config.toml
model = "image classifier"
dataset = "seven-segment displays showing three digits"
train_examples = 48750
image_size = 32
crop_scale_min = 0.8
horizontal_flip = false
color_jitter = 0.2
targets = ["first digit", "second digit", "style"]
num_classes = [10, 10, 6]
arch = "swin"
norm = "layernorm"
norm_position = "pre"
activation = "gelu"
mlp_ratio = 3
head_dim = 32
fused_qkv = false
bias = "none"
qk_norm = true
parallel_block = false
inner_norm = false
patch_size = [2, 2]
depths = [2, 4, 4]
widths = [80, 160, 320]
label_smoothing = 0.05
loss = "binary_cross_entropy"
init = "kaiming_normal"
residual_init = "none"
optimizer = "soap"
beta2 = 0.999
lr = 0.0014
beta1 = 0.9
shampoo_beta = 0.999
eps = 1e-08
precondition_frequency = 50
max_precond_dim = 1536
one_sided = false
adamw_lr_other_params = 0.0015
grad_clip = 0.5
steps = 12200
batch_size = 128
epochs = 32.0
lr_schedule = "poly"
final_lr_fraction = 0
warmup_steps = 2440
weight_decay = 0.3
adamw_weight_decay_other_params = 0.05
Rows from block 4, named by matrix and row number. Rows with one number belong to one attention dimension. Each number is 128 + 24 x the weight over its row's rms, rounded and kept within 0 to 255. All counts start at 0. Numbers have three digits each. After the name is the row's rms in percent of the matrix's.
# q: window attention query (model.blocks.4.attn.q.weight, 160x160), inputs 0-79
# k: window attention key (model.blocks.4.attn.k.weight, 160x160), inputs 0-79
q.107 105:128101132128149074119119096155107160096121118112112133146111149167103147132112148150145115130087116137102136134164083134133118154085131185148128120148086117150097098111100122159145104105083116142125100149131133136082128135117154115120117133
q.108 091:128119132155155145102129153092068159113091118083161188134131120101098111118111126141120174186120154162113138085120101141125111180110179109140127108133110114155085147170106112159120113129111125105132152108137126123141151104103129121134116131
q.109 103:136107119120122137116152121108147143132137140113143121121096095146129120142110165090156148177108078128126110148096142157141143127100085166148128097124127089101107078117150125121126119108125111168123138114089116124110083109145154095155092149
q.110 119:152151091092139078164102150097111101124125129151135125190111132143113124108126159075092147147111143152128119122158135107135099113155121108171118129093188168122149117146171146124108079149139151172112134176162132149139109115149126117143105135
q.111 095:098106138141096139086169193146135151146151146143110090100141133151151111107183119132108110122165094128110168129164134126093154115155121124130138118109110108097139068071213124127134128110147170151130156090138128162100121128100159109109114110
q.112 100:131141130128148053138120147147106163110119144120142073136108105114132096117167119118131096077093135144146102139119139119117118113137114105138086143135162118112114134151091145067145140135146130122131140118140121125144121123137128148155132089
q.113 101:155147088153153138114131114091106153132138149127139166151147132114167177110188091136115139171142152115114146163151110137166120151172123161090132123137141141153113104156157098170117116125136097146168133129117149124101085116125129121166112114
q.114 097:095109107141073132116125064109079126113086108113131152144191109119123128120174120093109080121159099143116102129130105090123122149148173116133144104142109127132147111137179120149133092157099080127148170124098137112124113102138103135127101092
q.115 103:106147124082130107162127160128130117133120142117135080139098115162117088128138074103139104171083123131138088144099171178101141112135123093132113122126142086113133122114126147111144080137118151142094146152129091101202118129117094060128159105
q.116 102:111126165159140110151160141153166167134139138148138112107123154169161141130126136098127167124155111136094145173143147148128107158125113189148123145114148158111146151142126133099103109098107142107122156137129137131115073116115115109122123119
q.117 086:095101141163139131108103118145166143115130103082135080095157125152153134132097121154150102102141110150142129142139106115097140130117113148135119143190131143120109130137109110126148146116134166112176124131107169126103176097100125119129105103
q.118 103:167138126132120157154084129148146128118105190144103121114147110132111121139124159128081178085100090157132151141148118119100128126128138137117151100097104121165131094114147136108115111155144124142120116077117144138127135142178113122090131155
q.119 095:077129103089118105156128139119125091128125092140103097085147111135116158169136131124152155122143154130111121143128157160122111114171139139155161158124135136139116115113085105107145145151160093148088130134155134133166103146168089167110138144
q.120 110:126094117142114124116115136107146111135131115185131185099103111099144124125112105117154120113163141098155139079129080121163135116135144119123142111132120158107139121175132143152078143179093137117137087106116164146151152151146150145154093125
q.121 104:134150180126089159154127118130118165152128112135113097122097125120152109124109135148101143106114114142107115117118149152153166125138113125112106129145106155101125146125104115108128106142101129103127112157115070136126155151130072158067121132
q.122 086:177158167151118118172149135151099159132118131126148168109154121120132144144128131144159133115094098131127124120115143148168163145159101142159116089090164147122131133160120131141131103131062146121128128096108132095135108146117110074114104144
q.123 093:144165155140132140129053148145156139125150121129153143152138119131118069146175128149127098161113123149145119154117185119092156105161106107080120100155155099107143156141153109117124148118106107150117122131105107079114106122095133097114122108
q.124 113:091105139152131167132144087166150148129131145130111157149123158126126141166115164143173093156159129125104130155152109156147133133139172112127124191137133146140148142110183109174109105126140124098112122150101155121162166099139134129122082119
q.125 096:127126129093112127117130130131103102083142151115130130071147106137144140131136138121150172128122100158136077137164102141118108153130146147115105130113122145109123157149125150151147070114146153124141113068132119102138159121147161129172146117
q.126 104:131095089107136106072127117138130137140165155157119067157142140133160128139199136119120135109175129127113099077136140111168104131145097153137125118140152123128175112100150129093074115129141146130124132112104142169133121135148111143112149156
q.127 096:121174153150133124122134116139146104125121123145108151124123142119116126079138147149164125121156155123158117115122092119176164166077130117084155176154158196140120130122120131168146053136087120128120122128088131125144126142068134137118101117
q.128 102:079081109119150119105120128134131122159133115116142171112157128162146153116077136117097127131128105143154157159130119103149128180110127120126095110111115143120137085093134097135118104130118137134094137105081131096125109144097138135100130108
q.129 109:132145124152108120111053168129163136115131089135103094155122180147156106114090138157128088138134089145132157093151145142138153154131129110121138123133146125119115084125128118176122129113155130170139154129103107107134132182098146148162130085
q.130 107:169153106139112124124109124145167144131092146178169173138136074137124145114135099128146082134145086103136125171107095106186145132117090130142091117119143125116120149097146131178122131131084100128144151130108143187152099117145140105107165094
q.131 100:105082141132140124144091136124170143130168087105122076148146125125181164096170119120108092160128100109097131105117153121129119114102153135132101126054122126142104170109103081124132132095099121128164111130132124129124117124135100105117085108
q.132 099:100102133175114160116131118121091121087148133119150144101147111112106125113146077103128115128105150158090139165129116133121125102170151148137141165108137168108098130136136133141138165134088166120126137096082165150167164092129143096142112123
q.133 092:143140146131174107126134149146168115141150128121088105165162105113114083143154104137115109125102112120119135138123154143102120113095081167148094111111150069162127137136137130117146132113158112115117101177118154135138133131129114106112155114
q.134 093:171144146098122097153137118156125155109140133131157106148066134109112108136150138128077116117152089145163123134133093124115102129125094148169122118145136137158139110112136114144105143123150101168112169121136119157134101139136121085157151148
q.135 088:143159181146134134141142168124135171148073122157129120130143124110124111090149123088114100121141141124155147181135155092142130128136104128098158132085109099162161112102112098069151126120122146119159102139124102122145121104095112117127131130
q.136 098:104114105121132124161093133104119158120164150121160134133120164148113132071115123149086091130141075138125151136158117093136178106160140105131124118131108123056108170106125115128147126118130134154146147099158140145140174084099120151158105094
q.137 085:109158127115123124130093115093102122183115118102155108126124146133144155137151142133136094106120114116164138164100159103118146133116165101086173150064167123147129148121120167150088128115162100091161161131101103112110158136109092140125132167
q.138 096:137152116112128144135129149126111141107145155151148111149098143145129093120111165148162120137158087154147121097160160111125135116100133128104123123106093144151110116112098151110121138106164137133108123117153128088095118141085132132111094137
q.139 090:113130161140116128159097087173128122121133126149119151153120096102099176070141106158101108133112124120138110120124094173143138106120174125125155146127145145127116149137114124191134137165102148093106131081115122135130148101176156106115127105
q.140 094:135136076108121149111181095127117113096100128164160092126136102150110163112111135132135125124153111111129109130136108117103124080098111103120133118127156151119119116152139125121120151163125149126141173144151134153101131105136146125146159126
q.141 089:139119150131118144151148124113131151089145133093125153099157155156145121135121124104093182142129140159109093153146087124099136122138110089084087103106161117153147182145096148114148166147152157117113130124129154111125117139136093173106170144
q.142 099:111119100136122135122152137130163128172101122083109146168130123162154129138161171058148174163127140120113100134146118127119103154108136122152083138124117173136112117134132116105094170118118092129090104175153103107157104163123152127103119139
k.107 107:092120082172132138122133138121133117127116166112098107166143136116137145101179114124157097119105144099161131085122123145130138126155087165154107105157097145113096142113165129137148134114153127144160154153136133107146114104140136175101103101
k.108 107:164144110116164116098117132159105144140121101138158133169115158107109143136099104072162112097141122144097133107138085134142123131136187144161144088115131073133157093147140115192128110126124140115138153140113139110157153138137106104144113110
k.109 090:128098156144069135074138115143131145117127129109179161134137097139158131096134177135125126194113179126123139095149097123140087137094124143137163146139097140114131134086169145132107162137151123156108117134125115141134125112137119143130156124
k.110 093:151154117157163149132136126141111110103147131196144143159138112084187150127146136164172100132160167135115146153115129133133153070095124142148130122099151080094118127150138124143142118177114115162140177103165142127129102148165158147156116121
k.111 103:093107128116139118112131129107103136093154115116150128107124147151099137107125130105123104159131110119148132161148158115167153120097123099124175138156116151126111150164152127108162148106165168116121112117128139077142100100135150126118166127
k.112 102:110142094123157106112113098128116109124138118110141144100156146125083159115137130112169161128146165131112110132105108075120150116107155118188095118133136106096156128141152104099110160120162138078118127113132170117130151117170124104137113106
k.113 090:169149120112114178119118139109130100120145153130130106125084140092143139169153145089120119163126107109149123113128132165143117123130152107153066165150145113118123154162150132135170136142176192175099134137097137117104132092127152136141133134
k.114 106:145138112134133117093106155173131151123145151161151152101126147160100157109162163124137107108112126154100088136148122091099141150123184173126115159116113112126168140126096166115131149140100171115112143098170126103138119152094118145145123157
k.115 107:130084103110144120143124094090103096149130136126139108111214095113136140142092088113170157112117136120142123131146145167159130158143162120104132087188116144153135145108203112127116165124154145115164188132138139121113151142124118118126130123
k.116 092:123135120082112102141080164102130137096147107148125148115096110157134110121165176101115131125146103101110126144175101183115108143130126184125141098130121091120120145179129112137138114153137139150143083132122134103098121121116192089148102087
k.117 102:152136065113102084165125170150174154146143121124129131110103148139077151124159108162106115088129140146152106142083137090135087108099120134136105091147143117159140145085126135113098129115136158133121132123136132100152117128100107114168117143
k.118 092:147127120115113140131086131132135129159111142157199112145151145113109117117112139188140119144123137102094107139128107092134088124100151137076149161139124194159155144163117120144109167110108154121121098101154111125118147098149111160161126181
k.119 091:152121076117086136120088145131135131121119122146114110126164134143104074129115119141116113135095120084163131124149138125121081138116148144108146098113143138169111175106122058092123142091112120196119105142159100142137149142139068166073164145
k.120 097:096111101082125121104133109157119089116137129111108114111098099120092137106154116125134153148151144130127157133182124131128128124144118147142133110112142093135115131144121122110180093108124140148124114114142084149124129153119158105143200145
k.121 108:162130130085136135147140090098109124120131110124142170136136112108130186139119119083138122140117124133145078148150094133123129143156075104150166096129114161171123053110130137129140141147141127113149146116129131130131129135126065146120146129
k.122 088:168116128109135122112129130114094150069102136080089200100130110133122124109171113062115099150107139138123107132108113124124127172153096142142147106121158111126108147128139138130145132175141170160154147089125082131119106139125092085139113186
k.123 094:164144089101150120131133100141136143136093118107153143146136113124115164106071162135161130147127147133125110129113154114110162184127140134130131152180126132132179138134096111113139101158110096086123139119144102104111088116110067137129113149
k.124 099:132114119127112140135120179140148096148128114110117126098070110152150123123107133138134101107128096149127117108162119121131059128153094138176124145128112104141117172160099103123160105094153147135119164161133153071064129115091158161110094095
k.125 098:117116111122121136095137140110130145127120112126147147101056122146180120178167152140146126101121172115106097128108080111113150104103143207136157097102144144109105104176146118178157128139127126134141125094097118129166128121140123128140125093
k.126 103:141134109144103126093141170098125161140107175162065110171156130145119101084144131144116134156128140146144134149171142150166119118144093173144159117094117109163127117099166134126119107110141161179127132127145144111151132119112141163138144108
k.127 095:122130108174117110148122129127111117167081101132108131085100130128116130143110079150166135134142106129139114114100179137095135104156081096174124132145121104134138139096110095126114092137120128178087146115112147128162137142122090166152128169
k.128 095:154153126108120102119132169097146119110143146113114132149105091141113137163105167139107098090121149105120146136140118138155080135125107106127154139103112161123077129121101153122100129115188129123135107170146115143128115114106110109124143130
k.129 090:096154142087136134164139116101093154144078115112115134075167117164136152100081147132126107144172161091119101131142119126138144130099084135124110113146094149161121154141128102101129132133174142157133114129128113125100125152099140164110126146
k.130 097:109122141096159125140129164136173114109119105106086140147190089113116121167144116114082091124138112141110146116086133126135142128161158117148139155142164132123178100112124114122146102097134115107107086124125138076139123094084142175113146112
k.131 091:092100118141132108138101100122125127125139091113117175142133127096092110138106121154108110104144085160110107088115124157156115109168137129084160091135106167138119105123102121104101129145122092150124172143158137146151152095155128136075134116
k.132 079:104131124127162105151123124098098122108172097113138127138131124121115143148087129147178136118151128138115140125131097061141137169121171120130156118144139115113155158097141100132135152165170100148099166141125144167134130124113098078115161155
k.133 090:136111136140113140097147128132113124130167152086156149149110139137143139130137074103107130157122152076091123155091133118159125123136114108163154099079171119101131142131155111172103135152121148128138147133133147193134094106162112116166140139
k.134 089:099145131149135136108112064139135128156129107167156129153132149133121127106108123123191128138110119177132125127151119110131118131144144140131091162099120138091143136068128117146126091105109147171113148139124125128115096085125088117164125123
k.135 080:124190125132144129127145123106095120149149152100153134159082127149153102103097107173131123114130131145155122130118076111086118121137125090153123113116164165159122142081141116183163122096115112134116114142189167145150132120110108221137080132
k.136 088:148171108133134120134165118085121106149088102097141161122185136145118190139127158143147144128143135127175121144119046118164118135151119089140135081133087130151113134128124138096125128136119159158132164180132135150151127172145146136119107125
k.137 084:110135091130128118129153107107130110094154103148134098115090119118135143122126156102107133116112108156127149111196104153150147125128142107126115149149122153149114106111110198150123135111121144151128171158104143111113148156176108076156158102
k.138 083:141151153148124158176119124165084147152103176125131139127169095133128115137128109170132153156107138115157142124129131118098141130125159163115148115116110160147139126136102110147164129134107115164112164141135149105120150134133110162124141121
k.139 091:137147122106134161192128116106123128139146158147154115108134116166087108148110107149141129108127120120136142101124096159153101128161127118137111118104141133106182140141112112118156132131152121135141127099126162140127090121080146116110194154
k.140 087:105157114111121197080112051127116139125148158142164158118142148121147140149133088102158116119103104159139142128135094097115156136147103154155155120124132117140154142122185125125155134137112129113158146148139156133144136159107153118142148093
k.141 092:135151179114149104111078103160072090119068132178089116118156113106131146117099105139127115147103129105107162129135116154123158136129106129123119139176139127118155120110104127139133085125119160137121100120139085073100108074143131103092114084
k.142 099:109138163126121134144152136105127116155093143165161136106120126105164146120108142143129112115119125099081162105155098100118104104112077147119132114136128136094168149091078165111120097167131132107102119124122175092148117086090165131127139119